{"dataset": "rendered roads seen from a driver's seat, with toy cars, trees and houses", "translate": 0.06, "encoder_activation": "relu", "encoder_avg_pool_shortcut": true, "encoder_widths": [64, 128, 256], "decoder_norm": "groupnorm", "decoder_block": "basic", "decoder_upsampling": "nearest_conv"}
Rows from block 7 of the encoder, named by matrix and row number. Rows with one number belong to one channel. Each number is 200 + 30 x the weight over the matrix's rms, rounded and kept within 0 to 999. All counts start at 0.
# convs0: first 3x3 conv (encoder.blocks.7.convs.0.weight, 256x256x3x3), inputs 0-10, a 3x3 kernel for each
# convs1: second 3x3 conv (encoder.blocks.7.convs.1.weight, 256x256x3x3, transposed), outputs 0-10, a 3x3 kernel for each
convs0.36,174,176,206,205,183,147,211,213,211,191,157,214,172,186,162,235,165,192,203,167,225,180,190,209,97,180,194,179,175,231,182,221,198,210,268,221,148,175,153,196,219,190,195,199,204,177,185,209,198,194,231,157,149,127,226,211,197,213,183,220,132,196,173,231,175,224,247,273,284,210,187,190,223,177,212,179,212,236,178,169,193,144,152,184,189,214,211,274,288,320,192,194,215,162,198,221,183,203,210
convs1.36,179,196,186,226,202,146,214,224,243,190,245,194,187,187,202,212,185,246,239,223,178,192,202,211,254,286,217,142,136,155,220,214,200,290,221,252,187,175,163,201,177,201,200,209,203,235,216,196,204,168,232,219,187,207,217,222,208,194,193,207,281,221,183,211,204,178,187,204,207,169,169,144,255,174,169,189,155,202,234,193,232,163,161,189,177,214,203,231,267,222,197,211,210,203,214,193,201,178,170
convs0.37,192,209,200,188,198,202,181,201,218,225,179,181,149,208,203,185,145,199,146,117,196,190,186,188,194,194,169,203,239,208,199,187,154,148,158,136,183,203,183,147,144,182,182,168,163,189,207,216,207,232,212,220,206,249,161,216,169,208,203,198,240,249,187,145,164,206,188,140,195,196,184,162,235,218,172,261,231,222,205,195,191,178,221,180,172,162,134,146,116,98,188,214,222,170,199,183,216,219,209
convs1.37,201,155,151,182,195,188,208,181,175,153,229,197,214,202,234,220,211,194,185,219,202,181,225,231,127,195,233,209,141,215,169,175,169,229,150,242,194,232,195,192,237,219,193,162,213,219,229,235,209,252,229,192,149,167,218,166,233,201,225,224,192,165,167,229,212,228,217,196,183,211,189,177,156,169,264,165,209,204,165,157,184,196,138,277,203,170,210,215,186,199,191,228,207,174,211,199,199,194,202
convs0.38,147,213,229,222,236,192,180,197,200,177,204,161,168,196,211,195,184,151,222,215,208,220,233,257,235,165,232,180,211,224,237,157,162,179,169,248,221,197,214,209,212,208,187,197,208,183,190,210,197,195,224,248,189,213,184,170,178,207,213,212,226,249,222,219,188,94,126,170,154,175,206,216,182,194,213,238,194,186,179,143,210,212,169,109,213,170,166,186,163,132,228,203,172,172,171,204,232,210,215
convs1.38,190,213,157,192,227,184,65,163,193,195,194,255,190,204,250,134,200,250,149,275,170,185,175,153,234,233,180,209,168,199,189,184,206,116,158,220,224,204,212,206,205,212,213,176,233,191,171,243,171,178,180,185,204,222,187,159,212,211,191,275,175,184,211,211,165,158,111,159,201,217,214,219,167,200,177,210,206,184,179,185,215,175,205,179,242,223,247,245,174,199,179,170,191,153,224,234,252,196,192
convs0.39,171,199,199,201,197,203,229,249,222,232,180,159,152,175,184,252,244,238,237,192,208,204,217,264,152,135,166,192,186,88,176,165,178,153,191,155,213,219,209,208,193,174,174,144,197,206,202,232,209,182,198,204,180,203,237,207,225,236,247,208,245,234,222,112,241,202,196,179,147,228,182,187,193,205,215,218,204,221,210,147,223,251,218,200,249,221,208,179,162,176,182,177,178,203,172,219,217,217,222
convs1.39,191,172,180,199,206,207,204,212,197,195,189,202,141,166,217,204,174,198,207,210,204,238,226,212,216,162,226,230,224,206,248,214,187,178,200,201,190,241,215,244,234,274,200,246,228,157,135,170,216,213,219,204,186,209,213,235,212,235,236,221,189,252,202,191,199,189,188,191,186,218,240,208,193,192,208,238,273,250,171,182,247,190,212,206,196,188,194,159,183,162,189,184,159,204,209,220,237,231,206
convs0.40,179,187,183,233,226,220,217,197,185,154,184,186,205,200,188,219,213,176,205,169,169,150,209,195,185,211,261,169,209,181,211,229,202,130,136,218,191,191,234,201,203,210,178,168,222,231,222,245,195,210,231,242,248,222,232,237,225,193,210,242,261,268,263,173,157,151,156,184,163,217,214,193,214,200,226,181,178,195,225,202,159,173,176,162,188,182,153,121,92,54,202,199,208,203,216,229,160,136,122
convs1.40,202,194,197,194,199,198,182,179,157,203,173,186,209,184,186,208,206,170,195,188,207,169,170,184,215,177,193,170,204,211,168,168,199,240,218,194,209,202,222,166,169,211,193,170,223,193,201,208,186,194,162,181,193,176,156,146,150,244,244,222,246,260,246,178,172,187,177,200,168,233,222,244,216,193,244,184,199,212,199,198,198,177,199,197,209,208,193,202,198,190,148,148,170,178,183,176,179,192,179
convs0.41,154,196,219,201,196,179,199,205,199,166,199,182,168,196,211,212,174,198,188,195,197,168,229,295,195,215,295,207,206,175,218,204,185,163,210,199,198,210,182,191,183,201,179,172,194,200,195,211,198,153,190,224,217,224,212,212,202,167,205,198,229,231,236,241,222,216,134,133,157,169,133,123,233,213,222,183,164,202,163,181,219,175,201,189,151,177,164,74,100,59,215,206,203,184,183,216,233,223,205
convs1.41,211,198,210,186,208,197,67,128,127,177,205,190,213,189,220,242,211,226,165,194,199,128,147,153,191,202,192,154,169,220,165,207,216,147,212,189,179,212,223,200,200,189,213,163,171,216,226,240,188,201,203,162,147,181,183,187,149,197,186,211,188,193,197,195,183,174,181,176,197,293,247,263,182,158,181,210,233,220,215,209,201,151,181,150,191,240,177,190,193,183,161,168,170,168,192,190,198,184,178
convs0.42,232,231,222,202,214,205,204,200,177,210,197,256,196,174,246,196,171,243,193,188,219,216,210,212,237,187,156,189,184,218,227,184,238,217,173,223,186,166,181,186,194,243,161,178,224,209,166,165,194,223,179,215,228,176,208,237,196,143,181,170,144,176,161,243,274,266,232,218,211,217,214,218,173,169,195,159,157,175,178,197,193,159,204,243,79,132,168,151,164,208,200,216,218,172,188,197,200,210,200
convs1.42,198,193,176,219,219,217,201,205,202,239,208,214,228,224,229,221,198,196,229,237,181,236,218,170,167,143,185,233,205,225,191,212,204,208,185,168,202,174,243,211,186,209,205,200,198,178,162,195,229,238,211,285,264,253,202,250,245,194,213,226,215,208,205,209,214,214,217,227,215,183,185,182,186,191,189,227,223,195,233,231,210,266,246,256,239,249,275,199,246,232,193,192,185,229,249,202,190,191,174
convs0.43,172,190,181,241,248,220,185,191,162,154,210,195,176,217,187,209,232,212,279,187,211,222,158,191,245,222,227,247,214,212,223,162,186,234,201,247,203,168,187,192,172,200,228,190,252,194,120,134,211,195,202,239,206,239,167,190,178,213,211,194,198,257,240,241,171,192,171,175,182,223,227,216,255,235,191,244,290,222,163,192,213,197,182,115,165,136,142,156,130,144,210,210,191,141,146,167,216,211,236
convs1.43,194,166,173,179,193,183,187,205,175,160,200,190,214,195,174,227,182,222,230,222,223,196,203,186,150,166,186,214,235,207,149,154,114,190,144,136,215,238,193,223,214,180,192,160,162,206,136,187,222,222,220,217,236,221,199,242,201,215,236,230,165,174,215,210,197,203,172,189,183,261,234,234,169,238,200,175,199,193,171,184,180,264,270,220,250,244,208,202,220,181,174,190,193,233,230,209,220,237,219
convs0.44,210,219,199,191,207,183,228,280,245,238,249,221,211,241,206,248,276,245,205,193,179,174,175,185,189,143,193,214,208,199,165,208,227,164,181,232,210,223,210,181,193,172,182,209,183,184,198,198,164,139,186,208,207,194,177,175,215,215,175,199,163,144,171,166,255,233,208,195,209,181,154,175,200,185,232,186,136,176,232,206,221,219,171,216,170,160,203,190,151,167,222,219,214,161,186,191,208,218,215
convs1.44,185,183,188,208,211,206,175,169,185,180,187,191,167,178,199,213,192,197,213,216,210,248,234,216,202,230,208,219,211,197,224,217,199,210,174,234,209,215,234,258,255,286,127,245,216,157,128,165,213,224,215,176,209,211,214,219,218,205,201,220,148,140,198,200,202,193,206,203,201,210,211,196,203,195,207,295,328,292,160,158,211,205,204,198,197,200,213,216,186,207,159,164,160,214,219,232,203,219,160
convs0.45,184,192,211,179,202,204,258,283,259,205,211,200,228,211,160,238,218,215,211,216,134,183,193,198,157,159,173,178,233,222,231,218,169,214,172,194,188,227,210,201,206,204,169,217,179,217,171,209,213,173,178,201,186,205,203,197,151,211,164,156,171,121,131,215,191,214,224,219,207,165,194,159,221,157,212,247,207,214,187,218,183,209,151,175,228,199,181,215,254,211,210,199,165,225,221,166,189,208,196
convs1.45,185,170,181,186,205,192,198,207,206,184,196,165,170,184,173,223,194,225,202,205,215,212,229,234,169,225,214,212,217,205,218,215,196,262,203,220,202,232,234,226,265,274,227,227,205,179,127,193,219,188,230,202,179,231,225,216,215,220,195,238,234,191,211,192,202,191,219,215,195,227,237,269,192,190,196,242,273,286,231,157,245,181,195,218,169,191,203,185,158,225,162,174,180,212,228,217,295,246,248
convs0.46,221,192,186,194,198,211,213,209,206,195,189,156,197,199,141,241,146,176,247,231,248,201,237,187,221,223,177,220,233,179,209,236,220,194,201,213,197,224,221,208,206,175,208,226,189,202,206,195,186,226,199,191,200,178,209,205,210,219,165,207,207,177,155,260,171,201,313,227,199,202,184,190,163,198,208,193,205,186,192,215,195,172,147,157,175,212,256,232,296,333,207,196,216,218,213,214,190,174,192
convs1.46,174,182,186,197,208,214,241,230,240,205,227,208,208,224,184,158,128,165,217,210,231,185,192,207,162,203,228,173,165,202,185,200,178,258,227,236,169,189,184,176,179,181,174,222,226,209,210,190,208,190,203,213,193,172,213,231,222,197,167,183,243,192,195,209,232,200,206,200,180,198,205,170,201,188,146,152,181,189,230,206,210,127,141,146,117,120,195,189,187,229,207,228,233,229,226,226,201,185,166
convs0.47,167,162,138,207,229,193,197,237,230,197,200,165,195,212,178,232,228,214,175,170,150,178,184,172,152,163,205,184,172,211,194,184,170,182,191,168,230,196,197,183,171,165,183,222,198,193,200,219,205,204,218,204,196,229,215,184,209,216,194,238,187,195,147,169,212,223,132,163,178,222,244,246,173,218,245,252,188,205,148,154,201,199,143,177,198,143,180,283,257,262,210,219,202,174,193,193,193,200,147
convs1.47,183,176,184,221,210,199,166,176,193,208,210,234,168,174,180,183,223,181,224,213,214,227,251,220,213,255,240,213,212,200,253,229,240,274,205,197,218,165,233,239,299,264,177,228,195,165,146,184,206,218,201,147,222,243,204,228,207,222,229,258,247,191,182,194,192,184,166,182,182,242,223,221,206,196,212,249,240,256,138,195,224,196,217,212,196,212,227,205,225,254,154,147,130,176,188,198,220,233,244
convs0.48,222,200,215,190,186,183,184,183,178,195,168,209,195,160,167,194,179,225,290,253,226,210,176,168,248,197,160,249,250,208,220,233,251,238,241,234,252,209,191,151,168,225,191,206,196,216,195,164,223,180,172,193,165,146,229,217,190,211,207,183,167,183,223,266,234,243,205,193,228,195,201,204,259,259,199,238,241,200,203,193,160,224,220,232,199,187,228,228,232,239,164,154,146,228,208,196,211,246,227
convs1.48,189,172,194,175,174,205,218,195,186,167,157,234,166,185,230,174,204,262,143,184,154,156,180,172,205,185,161,166,148,179,188,186,161,190,183,186,176,195,193,179,184,135,231,206,103,244,186,227,227,253,199,233,214,201,185,197,196,219,218,175,188,183,144,192,213,230,243,253,257,181,192,184,187,183,159,179,168,155,170,173,147,148,199,237,173,166,142,198,167,160,206,209,209,222,202,169,193,178,175
convs0.49,195,202,192,183,222,184,214,249,218,208,206,162,175,236,189,220,259,212,195,177,175,274,192,205,244,123,195,217,229,186,203,126,251,198,174,207,138,179,153,196,176,209,240,258,203,185,130,179,186,148,183,197,174,160,177,164,198,154,190,144,197,244,185,157,211,194,121,165,154,166,201,198,200,163,129,208,147,211,207,159,187,182,164,178,192,166,94,203,207,105,172,153,146,193,192,196,194,180,157
convs1.49,198,221,213,199,209,192,186,202,238,210,244,235,202,224,197,172,237,176,215,249,191,270,252,250,235,270,173,205,221,225,218,221,207,216,216,253,209,192,220,238,258,275,233,225,216,189,136,171,228,206,198,180,179,214,218,231,211,226,205,205,165,161,216,210,192,195,191,197,213,213,195,183,180,178,201,192,222,246,207,242,255,219,254,237,220,247,163,231,228,211,169,184,174,176,213,217,231,237,222
convs0.50,237,220,193,124,181,259,209,183,161,194,189,194,198,225,237,213,226,204,180,178,177,274,200,175,216,207,258,191,208,175,180,212,224,248,187,143,158,204,215,205,195,200,215,184,184,208,202,186,194,170,211,191,184,241,168,166,190,210,190,181,162,223,248,215,212,218,215,190,142,124,197,232,225,251,227,165,205,242,185,184,213,194,203,205,209,198,211,122,124,72,176,189,205,249,210,172,223,217,209
convs1.50,201,197,191,138,205,233,157,134,91,224,220,137,203,188,279,208,223,186,117,131,181,212,221,202,156,222,259,201,238,208,201,166,187,140,201,261,205,195,213,182,181,247,208,175,229,202,206,171,146,206,195,228,195,119,157,164,256,229,192,190,167,196,231,164,186,246,269,205,142,234,263,294,205,219,236,200,228,222,243,191,144,214,237,214,239,200,180,194,191,227,200,163,123,208,157,160,213,235,242
convs0.51,165,178,231,207,169,148,227,246,255,177,188,154,221,186,192,185,207,250,255,200,239,145,168,275,227,156,215,220,259,175,227,190,201,107,171,219,242,227,194,212,217,202,187,239,230,191,190,227,213,193,204,222,205,172,218,167,197,221,222,201,255,235,176,180,222,216,197,186,269,164,151,140,216,189,190,230,226,213,149,182,220,224,197,233,183,215,247,180,180,247,214,181,186,193,203,206,192,173,208
convs1.51,189,185,208,210,200,147,212,235,245,164,226,189,138,229,238,200,173,229,190,225,193,174,211,203,180,172,167,185,220,215,222,209,210,214,191,155,183,231,252,201,229,199,201,199,211,212,162,157,241,226,201,176,189,239,243,222,175,203,186,257,219,179,214,211,206,157,198,195,250,227,219,198,187,210,199,218,260,176,178,139,180,119,194,198,234,244,193,243,229,223,182,202,203,196,199,177,213,192,187